config.toml
encoder_arch = "densenet"
model = "image FSQ autoencoder"
dataset = "seven-segment displays showing three digits"
train_examples = 195000
image_size = 32
crop_scale_min = 1
horizontal_flip = false
color_jitter = 0.1
bottleneck = "fsq"
downsampling_factor = 8
encoder_norm = "batchnorm"
encoder_activation = "silu"
encoder_depths = [6, 8, 11, 6]
encoder_kernel_size = 3
encoder_stem = "deep"
encoder_growth_rate = 24
loss = "mse"
latent_channels = 4
decoder_norm = "batchnorm"
decoder_activation = "silu"
decoder_widths = [48, 48, 96, 192]
decoder_blocks_per_level = 3
decoder_block = "bottleneck"
decoder_attention = false
decoder_upsampling = "pixel_shuffle"
levels = 5
init = "xavier_uniform"
residual_init = "zero_last"
optimizer = "muon"
muon_scale = "original"
lr = 0.016
momentum = 0.95
nesterov = true
orthogonalizer = "newton_schulz_5"
adamw_lr_other_params = 0.0027
grad_clip = 5.0
steps = 11100
batch_size = 128
epochs = 7.3
lr_schedule = "cosine"
final_lr_fraction = 0
warmup_steps = 220
weight_decay = 0.03
adamw_weight_decay_other_params = 0.05
Rows from block 4 of the encoder of a small image FSQ autoencoder, named by matrix and row number. Rows with one number belong to one channel. Each number is 200 + 20 x the weight over its row's rms, rounded and kept within 0 to 999. All counts start at 0.
Before each channel's rows are labels from the 100 images, of 14976, where the channel reaches its highest value: "peak on" is the class under the peak; "responds to" is what is common among them. Only what is clearly more common there than usual is listed. The data: seven-segment displays showing three digits. In brackets: how many of the 100, against the usual share in percent.
# conv1: bottleneck pointwise conv (encoder.blocks.4.conv1.weight, 96x176x1x1), inputs 0-175
# conv2: growth 3x3 conv (encoder.blocks.4.conv2.weight, 24x96x3x3, transposed), outputs 0-23, a 3x3 kernel for each

peak on: surround (100 vs 57.4)
responds to: dark on pale (49 vs 16.1)
conv1.77,187,201,248,209,194,183,193,209,207,207,197,185,194,224,223,199,197,210,189,201,205,221,177,190,183,180,178,224,200,185,208,194,200,186,194,185,178,205,175,224,188,201,202,179,194,185,190,217,200,171,212,203,198,214,189,188,208,194,219,206,186,208,215,230,210,259,219,195,181,217,183,243,186,161,180,225,226,215,166,160,209,180,205,228,202,217,208,196,197,226,231,220,212,196,202,204,186,226,209,236,197,219,208,209,212,204,220,218,195,179,191,214,211,222,188,199,218,230,214,210,202,185,175,210,216,185,210,190,219,191,207,186,207,177,218,168,204,196,220,206,199,190,164,186,190,185,163,202,215,199,210,190,219,190,162,189,177,303,228,200,231,231,193,166,210,206,157,177,215,156,189,203,168,180,198,198
conv2.77,218,211,202,208,184,185,174,182,212,178,179,203,206,216,189,188,180,183,203,208,190,194,197,196,178,180,186,191,191,186,206,198,181,180,172,178,194,220,219,181,203,210,211,232,223,225,211,197,211,177,185,225,224,203,180,185,212,220,240,247,245,234,241,192,200,209,182,186,201,184,199,208,175,179,208,175,188,216,176,183,199,227,203,190,203,179,183,165,147,171,244,221,209,244,220,191,221,225,224,173,176,177,201,188,201,173,176,179,180,193,194,191,195,198,176,170,176,195,201,200,184,190,175,232,218,231,189,177,172,192,188,206,189,202,192,200,192,196,192,185,189,188,182,179,232,239,235,219,200,214,167,180,148,186,194,195,196,192,198,202,192,189,194,191,197,215,208,197,196,180,179,181,197,188,176,186,187,180,167,169,203,215,231,193,206,214,173,176,183,187,185,194,216,230,218,258,245,239,190,209,184,190,206,186,201,200,191,218,210,214,165,191,181,170,170,158

peak on: lit segment (99 vs 9.3)
responds to: dark on pale (99 vs 16.1)
conv1.95,199,206,203,239,186,186,177,189,196,204,199,189,177,208,196,212,202,202,201,219,208,195,200,213,210,190,200,209,202,208,198,187,177,188,188,189,202,200,232,194,198,178,227,221,207,177,226,198,199,204,214,199,188,246,233,235,191,229,196,197,166,206,186,198,201,196,195,169,194,201,248,188,190,213,184,205,185,230,166,162,198,200,194,220,211,220,205,205,216,201,204,168,212,188,212,200,196,193,202,209,193,189,224,241,234,188,203,193,175,207,211,183,210,181,162,203,212,222,187,191,181,209,232,210,179,182,195,181,197,224,195,195,233,183,194,207,227,168,182,209,191,214,220,183,215,229,151,240,172,160,196,156,240,189,191,196,212,185,206,185,212,194,207,256,139,205,186,196,186,178,178,193,154,152,249,187
conv2.95,210,182,168,198,178,166,178,192,199,217,171,177,230,210,208,194,179,184,193,235,239,162,200,211,171,199,233,194,204,175,250,204,167,203,162,155,207,181,194,194,176,182,205,187,191,177,176,185,192,188,185,213,200,195,154,183,209,189,210,245,183,186,226,167,168,149,169,180,172,202,208,229,202,207,213,184,207,208,180,202,199,211,214,189,172,176,173,190,216,233,187,213,237,187,209,228,203,205,218,237,223,198,221,191,196,228,226,224,195,208,218,185,192,205,193,182,182,195,202,207,166,190,169,187,196,200,189,173,189,197,173,197,212,219,224,242,246,230,204,212,205,179,190,172,231,236,234,193,190,210,206,196,184,202,169,181,216,175,190,221,174,202,195,199,170,180,188,162,205,215,203,207,215,260,182,188,228,186,209,215,197,203,175,176,189,175,197,205,192,198,209,202,203,212,214,184,202,211,213,190,174,210,206,182,193,198,199,216,215,203,215,214,216,207,206,222

peak on: screen (96 vs 33.3)
responds to: white glow (70 vs 17.1)
conv1.40,180,199,213,174,224,191,189,224,204,228,184,184,197,212,208,198,215,219,195,193,191,191,185,198,180,187,218,208,198,194,205,196,159,187,184,181,194,227,168,218,201,167,208,213,192,217,211,180,182,152,222,185,191,193,196,161,207,201,189,202,186,208,210,242,235,205,227,174,200,203,235,209,199,225,220,222,200,173,208,180,235,176,207,200,194,164,202,168,207,204,214,173,195,188,210,200,190,194,221,179,223,209,231,214,191,201,217,190,220,190,217,185,198,221,210,242,205,189,187,200,184,218,214,210,223,205,185,199,189,176,185,200,169,190,199,207,231,197,172,191,236,181,170,202,186,216,196,184,191,174,211,208,222,163,193,194,180,233,175,189,166,257,199,195,125,201,193,179,232,167,165,225,193,202,158,227
conv2.40,202,202,190,183,197,212,171,207,224,182,209,211,200,218,202,198,203,192,162,174,220,177,195,206,187,196,196,231,192,189,217,194,182,199,194,196,191,186,221,159,197,253,167,221,282,240,219,199,233,222,194,249,232,188,197,189,193,222,225,230,245,243,225,185,185,232,191,202,226,162,177,203,162,186,194,182,187,209,178,186,213,223,231,223,218,177,189,209,172,192,191,182,171,195,184,167,190,173,183,184,198,190,170,173,170,204,186,186,204,215,223,197,197,192,191,193,187,200,213,213,216,210,206,185,147,163,208,204,185,199,188,171,201,181,182,195,195,194,190,179,179,203,170,183,197,212,203,192,203,202,196,186,208,218,195,199,203,183,161,210,199,147,197,176,190,208,196,208,184,188,207,201,208,200,185,175,161,193,183,153,184,210,215,211,213,222,169,185,205,178,173,173,205,199,204,216,217,214,176,210,220,197,229,233,221,229,205,218,199,205,212,187,203,216,205,201

peak on: lit segment (68 vs 9.3)
responds to: dark on pale (100 vs 16.1)
conv1.54,198,205,202,182,182,207,222,230,201,218,206,177,174,209,194,197,215,206,155,197,192,227,206,225,201,187,211,230,205,170,219,214,188,195,201,228,192,166,214,242,197,221,218,222,202,202,187,198,206,213,199,192,177,161,189,178,189,254,212,222,180,191,201,176,195,213,179,181,191,169,161,186,193,232,205,185,192,201,212,204,186,190,204,207,209,172,231,208,185,182,221,214,236,220,210,183,192,182,187,183,209,206,204,179,211,195,170,192,210,181,198,191,189,215,194,206,211,185,193,194,174,202,176,211,181,207,191,210,199,190,205,160,193,155,189,223,184,168,196,174,217,202,191,197,213,190,170,241,173,200,222,204,190,193,207,148,175,150,210,200,159,219,219,192,206,202,210,189,189,192,183,245,152,204,265,157
conv2.54,224,181,177,207,177,190,210,218,248,194,186,198,205,195,195,235,236,218,187,214,203,185,213,218,177,217,220,203,193,189,205,201,202,226,243,235,179,157,182,209,192,218,206,206,216,206,212,226,176,190,200,194,191,186,198,200,197,222,208,204,201,170,159,238,200,207,179,180,207,204,215,229,266,217,189,243,193,173,210,189,169,223,212,150,228,203,165,208,212,209,169,181,205,160,180,196,167,178,177,203,188,184,198,202,188,179,191,190,196,184,178,200,188,200,212,208,194,219,231,247,204,203,229,198,190,204,188,170,203,200,206,213,226,225,225,190,206,226,215,220,220,217,190,205,222,202,183,189,183,185,212,220,211,203,213,230,207,223,231,213,204,234,235,224,227,238,233,197,219,216,193,167,188,219,163,193,241,170,208,223,192,183,184,206,189,183,215,183,174,229,212,191,213,218,202,168,188,186,187,170,209,183,190,221,212,206,231,180,189,178,211,222,211,192,200,212

peak on: screen (63 vs 33.3); lit segment (37 vs 9.3)
responds to: white glow (99 vs 17.1)
conv1.69,190,178,209,190,200,186,177,192,239,226,197,182,190,187,202,216,229,227,229,196,203,190,203,205,212,230,193,190,199,173,127,205,205,232,213,204,185,222,251,173,199,177,202,212,189,204,206,205,172,224,186,183,199,179,180,244,200,227,218,176,208,170,187,196,177,194,220,207,197,214,178,196,195,206,174,186,226,195,214,184,213,198,171,170,177,198,205,199,194,186,178,191,211,208,213,207,219,200,198,225,195,200,190,187,169,170,198,198,180,162,190,204,207,201,216,163,237,169,228,212,186,201,188,183,194,192,206,202,220,188,203,177,216,212,199,208,197,208,195,204,192,197,197,201,193,171,194,175,210,206,243,191,216,160,183,246,147,193,228,239,171,158,205,171,214,190,186,193,185,189,198,224,178,168,222,249
conv2.69,248,251,177,254,196,159,214,194,204,189,200,214,197,226,247,212,206,229,203,190,194,203,207,193,202,201,171,188,224,234,217,203,215,199,169,157,215,189,195,214,191,186,172,172,206,196,187,193,213,202,206,248,258,238,226,216,209,185,189,200,164,187,185,199,208,202,187,199,199,201,234,211,169,215,217,180,221,196,210,197,173,164,174,170,178,188,215,214,214,201,186,186,156,203,207,182,201,186,168,201,179,183,172,145,156,202,186,203,202,217,237,221,197,226,213,204,219,222,205,215,186,198,214,186,202,214,213,208,206,193,195,207,194,180,181,222,230,231,179,190,216,213,207,228,210,187,190,181,176,193,194,208,217,158,174,204,163,190,215,182,197,203,217,203,201,195,199,188,220,201,196,199,214,214,193,187,166,209,176,163,200,209,179,199,187,176,188,183,210,207,199,199,195,199,212,190,198,209,229,198,187,211,210,195,219,226,226,160,177,186,167,180,191,233,237,219

peak on: lit segment (71 vs 9.3)
responds to: dark on pale (88 vs 16.1)
conv1.52,190,177,177,180,190,203,217,178,175,171,222,177,186,216,233,187,237,188,175,164,209,221,174,231,209,231,219,173,201,221,189,199,168,195,191,164,223,176,173,190,195,147,213,188,235,180,209,205,204,197,167,198,184,169,204,191,193,194,181,189,191,181,195,204,172,228,202,188,195,188,205,168,166,223,184,208,186,181,166,207,205,199,168,189,208,185,186,209,192,208,224,213,198,204,203,189,219,192,198,176,201,194,191,201,209,201,184,216,207,199,196,166,208,191,170,219,190,202,175,153,170,186,221,183,174,187,211,202,206,194,165,212,192,185,225,165,216,217,191,195,174,213,198,217,203,204,167,180,184,228,212,244,247,189,256,185,181,225,163,191,182,210,185,200,210,210,173,237,214,171,197,233,215,192,194,202
conv2.52,225,191,185,191,195,189,183,191,208,195,218,237,195,199,221,181,175,192,195,217,197,173,186,174,193,200,185,244,211,194,231,170,172,150,162,176,216,201,181,190,169,202,208,195,269,195,190,210,196,239,246,205,246,238,225,213,202,210,209,211,220,222,221,195,209,225,202,201,218,170,176,195,180,170,183,193,198,178,216,226,197,147,185,206,164,193,198,206,226,202,198,206,209,218,224,225,194,196,200,213,176,179,208,180,184,221,201,194,188,200,234,198,194,197,189,196,192,212,214,204,203,189,193,212,196,174,221,203,195,203,178,179,201,188,183,219,216,225,183,185,203,174,166,177,206,214,214,198,197,191,209,208,218,216,203,191,200,189,196,177,196,199,143,133,143,181,181,186,207,198,207,185,196,198,199,183,189,196,175,200,166,190,198,192,192,195,172,179,205,192,185,183,186,196,204,187,195,206,201,185,197,175,165,214,181,212,241,201,182,163,223,193,165,252,226,204

peak on: lit segment (51 vs 9.3)
responds to: white glow (55 vs 17.1)
conv1.16,195,190,189,172,222,206,174,215,219,209,210,203,186,218,200,179,191,193,247,165,201,211,196,177,183,173,191,205,209,237,223,197,171,275,190,181,209,197,226,189,166,196,185,164,166,193,190,186,207,178,256,184,211,176,182,228,223,205,193,196,215,224,208,157,190,199,195,178,200,201,212,182,193,178,189,185,217,197,205,221,177,198,212,214,212,196,190,183,195,184,183,193,202,185,195,180,194,148,192,175,182,218,202,182,160,203,202,196,179,156,170,214,206,217,185,198,210,188,221,174,179,181,215,197,173,177,219,191,204,177,173,189,219,197,196,209,215,183,235,188,220,212,186,230,218,207,203,180,217,212,192,160,198,188,172,240,178,167,221,218,204,181,197,200,221,176,205,213,163,204,193,228,180,188,222,180
conv2.16,270,217,174,223,191,179,219,199,204,201,200,188,212,229,251,178,206,232,214,204,198,211,186,178,210,163,139,186,202,197,200,198,215,183,191,194,211,223,252,190,189,207,183,177,198,179,181,182,222,195,181,227,222,210,223,219,206,205,200,207,176,170,158,181,205,194,212,207,188,223,231,200,202,183,195,207,201,202,231,181,179,177,173,175,196,196,191,199,202,179,182,187,175,205,177,168,209,174,156,192,196,192,153,158,182,163,167,187,180,189,219,206,201,225,193,209,224,233,217,209,196,197,196,200,187,188,195,179,183,217,206,205,199,208,208,215,217,231,180,193,220,178,188,181,218,211,226,183,191,196,219,231,229,195,209,203,193,196,193,205,202,201,201,202,199,204,197,186,249,215,185,195,184,191,203,200,205,232,169,159,163,191,187,194,186,193,171,179,198,195,202,212,179,184,207,201,195,197,213,193,194,212,202,204,231,245,261,173,185,208,189,188,232,242,210,219

peak on: surround (100 vs 57.4)
responds to: dark on pale (44 vs 16.1)
conv1.4,204,197,195,224,215,212,209,217,200,227,191,214,198,211,190,196,193,170,191,189,195,219,221,183,164,200,181,204,174,196,195,197,209,230,211,190,203,187,214,202,184,209,207,177,206,207,205,183,186,205,223,185,188,203,196,198,188,199,189,195,184,208,195,229,213,182,176,164,201,225,226,199,224,203,210,231,211,192,192,167,230,212,190,207,190,189,177,227,194,206,170,190,181,213,218,194,192,189,203,184,183,217,172,218,218,190,190,204,195,189,172,203,205,189,171,211,182,212,241,216,184,204,197,215,211,192,215,203,199,207,183,196,191,168,176,196,259,204,224,200,172,196,218,229,233,197,140,182,220,176,177,189,169,195,158,192,193,256,209,154,178,167,200,243,207,202,142,168,238,190,173,209,181,147,238,178
conv2.4,206,217,205,194,197,190,179,191,186,196,186,185,241,230,222,204,216,193,170,192,214,187,215,214,189,197,195,200,203,210,232,204,180,208,194,184,187,191,186,188,198,198,190,198,192,183,187,179,170,167,160,235,219,204,179,195,196,183,198,233,193,221,232,181,196,210,171,182,179,169,191,218,173,201,205,180,202,207,184,200,218,225,221,210,204,217,215,173,196,202,179,200,202,228,225,224,240,201,214,200,196,204,213,186,200,238,221,212,203,225,232,190,203,192,187,190,188,196,201,201,180,200,187,183,180,174,182,179,182,171,183,199,202,218,227,177,178,181,185,192,191,192,195,183,230,236,245,201,243,239,167,159,182,205,202,213,202,196,186,194,195,190,193,187,182,204,192,189,212,218,201,208,225,224,184,187,185,157,188,186,192,197,217,212,203,204,191,195,198,217,231,223,211,218,218,261,276,254,214,208,195,227,209,179,187,181,175,240,234,213,169,164,185,168,175,165

peak on: surround (100 vs 57.4)
responds to: dark on pale (86 vs 16.1)
conv1.79,208,185,203,208,201,171,193,247,197,180,184,173,204,203,197,184,195,176,223,214,190,222,212,207,206,196,172,199,207,223,202,199,202,176,193,180,192,177,237,208,198,207,184,183,201,181,182,206,195,165,221,212,198,217,187,210,209,237,186,184,169,203,205,200,183,181,184,190,176,186,185,206,213,229,200,195,212,213,171,141,198,193,191,178,200,231,209,189,169,211,228,206,212,220,193,189,190,223,194,207,203,204,184,196,223,194,198,175,198,183,222,178,199,187,199,196,193,192,217,238,229,188,201,196,194,227,215,206,230,176,219,205,194,200,232,225,194,170,175,183,189,223,235,187,193,217,146,166,233,221,214,185,216,185,185,185,171,244,252,225,219,162,176,215,215,200,167,178,199,194,170,214,148,142,192,210
conv2.79,210,193,176,207,172,167,191,169,191,198,177,192,219,247,207,194,194,184,227,235,214,204,214,207,203,195,196,180,197,211,199,213,197,198,211,194,206,224,217,196,198,206,216,208,209,192,188,183,170,156,173,249,260,229,177,171,192,230,235,236,193,194,217,207,207,210,206,196,201,227,233,227,203,190,194,211,194,195,206,195,189,205,219,210,196,199,198,194,172,187,223,223,225,224,223,221,232,235,234,196,189,195,238,217,218,199,190,194,174,201,213,205,213,231,185,175,177,216,215,204,198,202,154,217,193,217,171,202,203,171,193,233,209,218,206,198,208,201,193,208,204,193,197,189,254,256,250,223,202,211,162,185,164,188,189,199,204,197,205,188,177,182,205,209,208,207,193,178,203,175,177,189,204,208,188,205,208,177,190,189,224,213,212,198,206,198,184,188,180,205,198,198,218,236,222,254,246,242,227,232,215,207,189,175,188,161,174,222,219,225,184,208,199,194,209,202

peak on: lit segment (48 vs 9.3)
responds to: white glow (48 vs 17.1); blue glow (42 vs 16.8)
conv1.44,220,232,178,177,206,229,216,175,202,196,188,214,200,232,234,185,185,194,153,190,228,225,214,183,158,224,223,222,216,225,194,202,186,200,167,198,205,177,178,227,194,222,202,221,200,220,220,186,237,180,200,195,191,186,238,169,193,182,212,179,208,184,213,193,192,201,185,199,229,205,210,215,184,200,190,195,196,169,232,142,201,207,219,198,175,186,232,243,219,225,167,199,194,206,197,215,189,194,189,210,229,196,178,207,202,177,189,237,186,194,174,225,207,191,202,144,187,210,208,178,214,195,173,199,196,175,197,163,176,183,170,223,174,196,211,187,213,209,202,180,203,196,191,196,215,211,222,166,228,217,195,195,211,196,220,190,183,184,262,177,186,184,208,196,211,193,180,223,214,202,177,244,194,199,199,226
conv2.44,236,228,202,239,206,181,219,172,174,208,221,224,228,240,229,165,172,179,158,200,194,167,214,220,172,195,202,186,217,221,195,190,205,188,166,193,184,226,224,162,173,163,171,178,182,197,231,248,175,202,245,183,184,207,209,193,184,196,186,196,207,224,215,207,199,212,207,187,204,175,162,191,224,208,184,200,215,168,179,208,192,222,237,202,198,215,199,181,198,174,176,185,183,186,203,183,179,201,192,173,202,232,186,212,215,189,204,185,219,219,207,211,210,210,188,202,220,196,188,172,198,204,197,162,179,178,216,221,200,203,215,206,198,209,192,242,231,229,214,193,185,223,208,171,194,197,207,197,201,204,211,198,215,188,185,196,195,193,224,176,173,228,199,198,191,209,229,227,182,173,162,201,225,208,203,200,194,190,182,187,187,178,175,204,197,180,174,158,154,195,204,188,193,205,184,179,182,183,195,162,184,198,183,231,195,189,241,182,187,170,200,234,232,233,225,221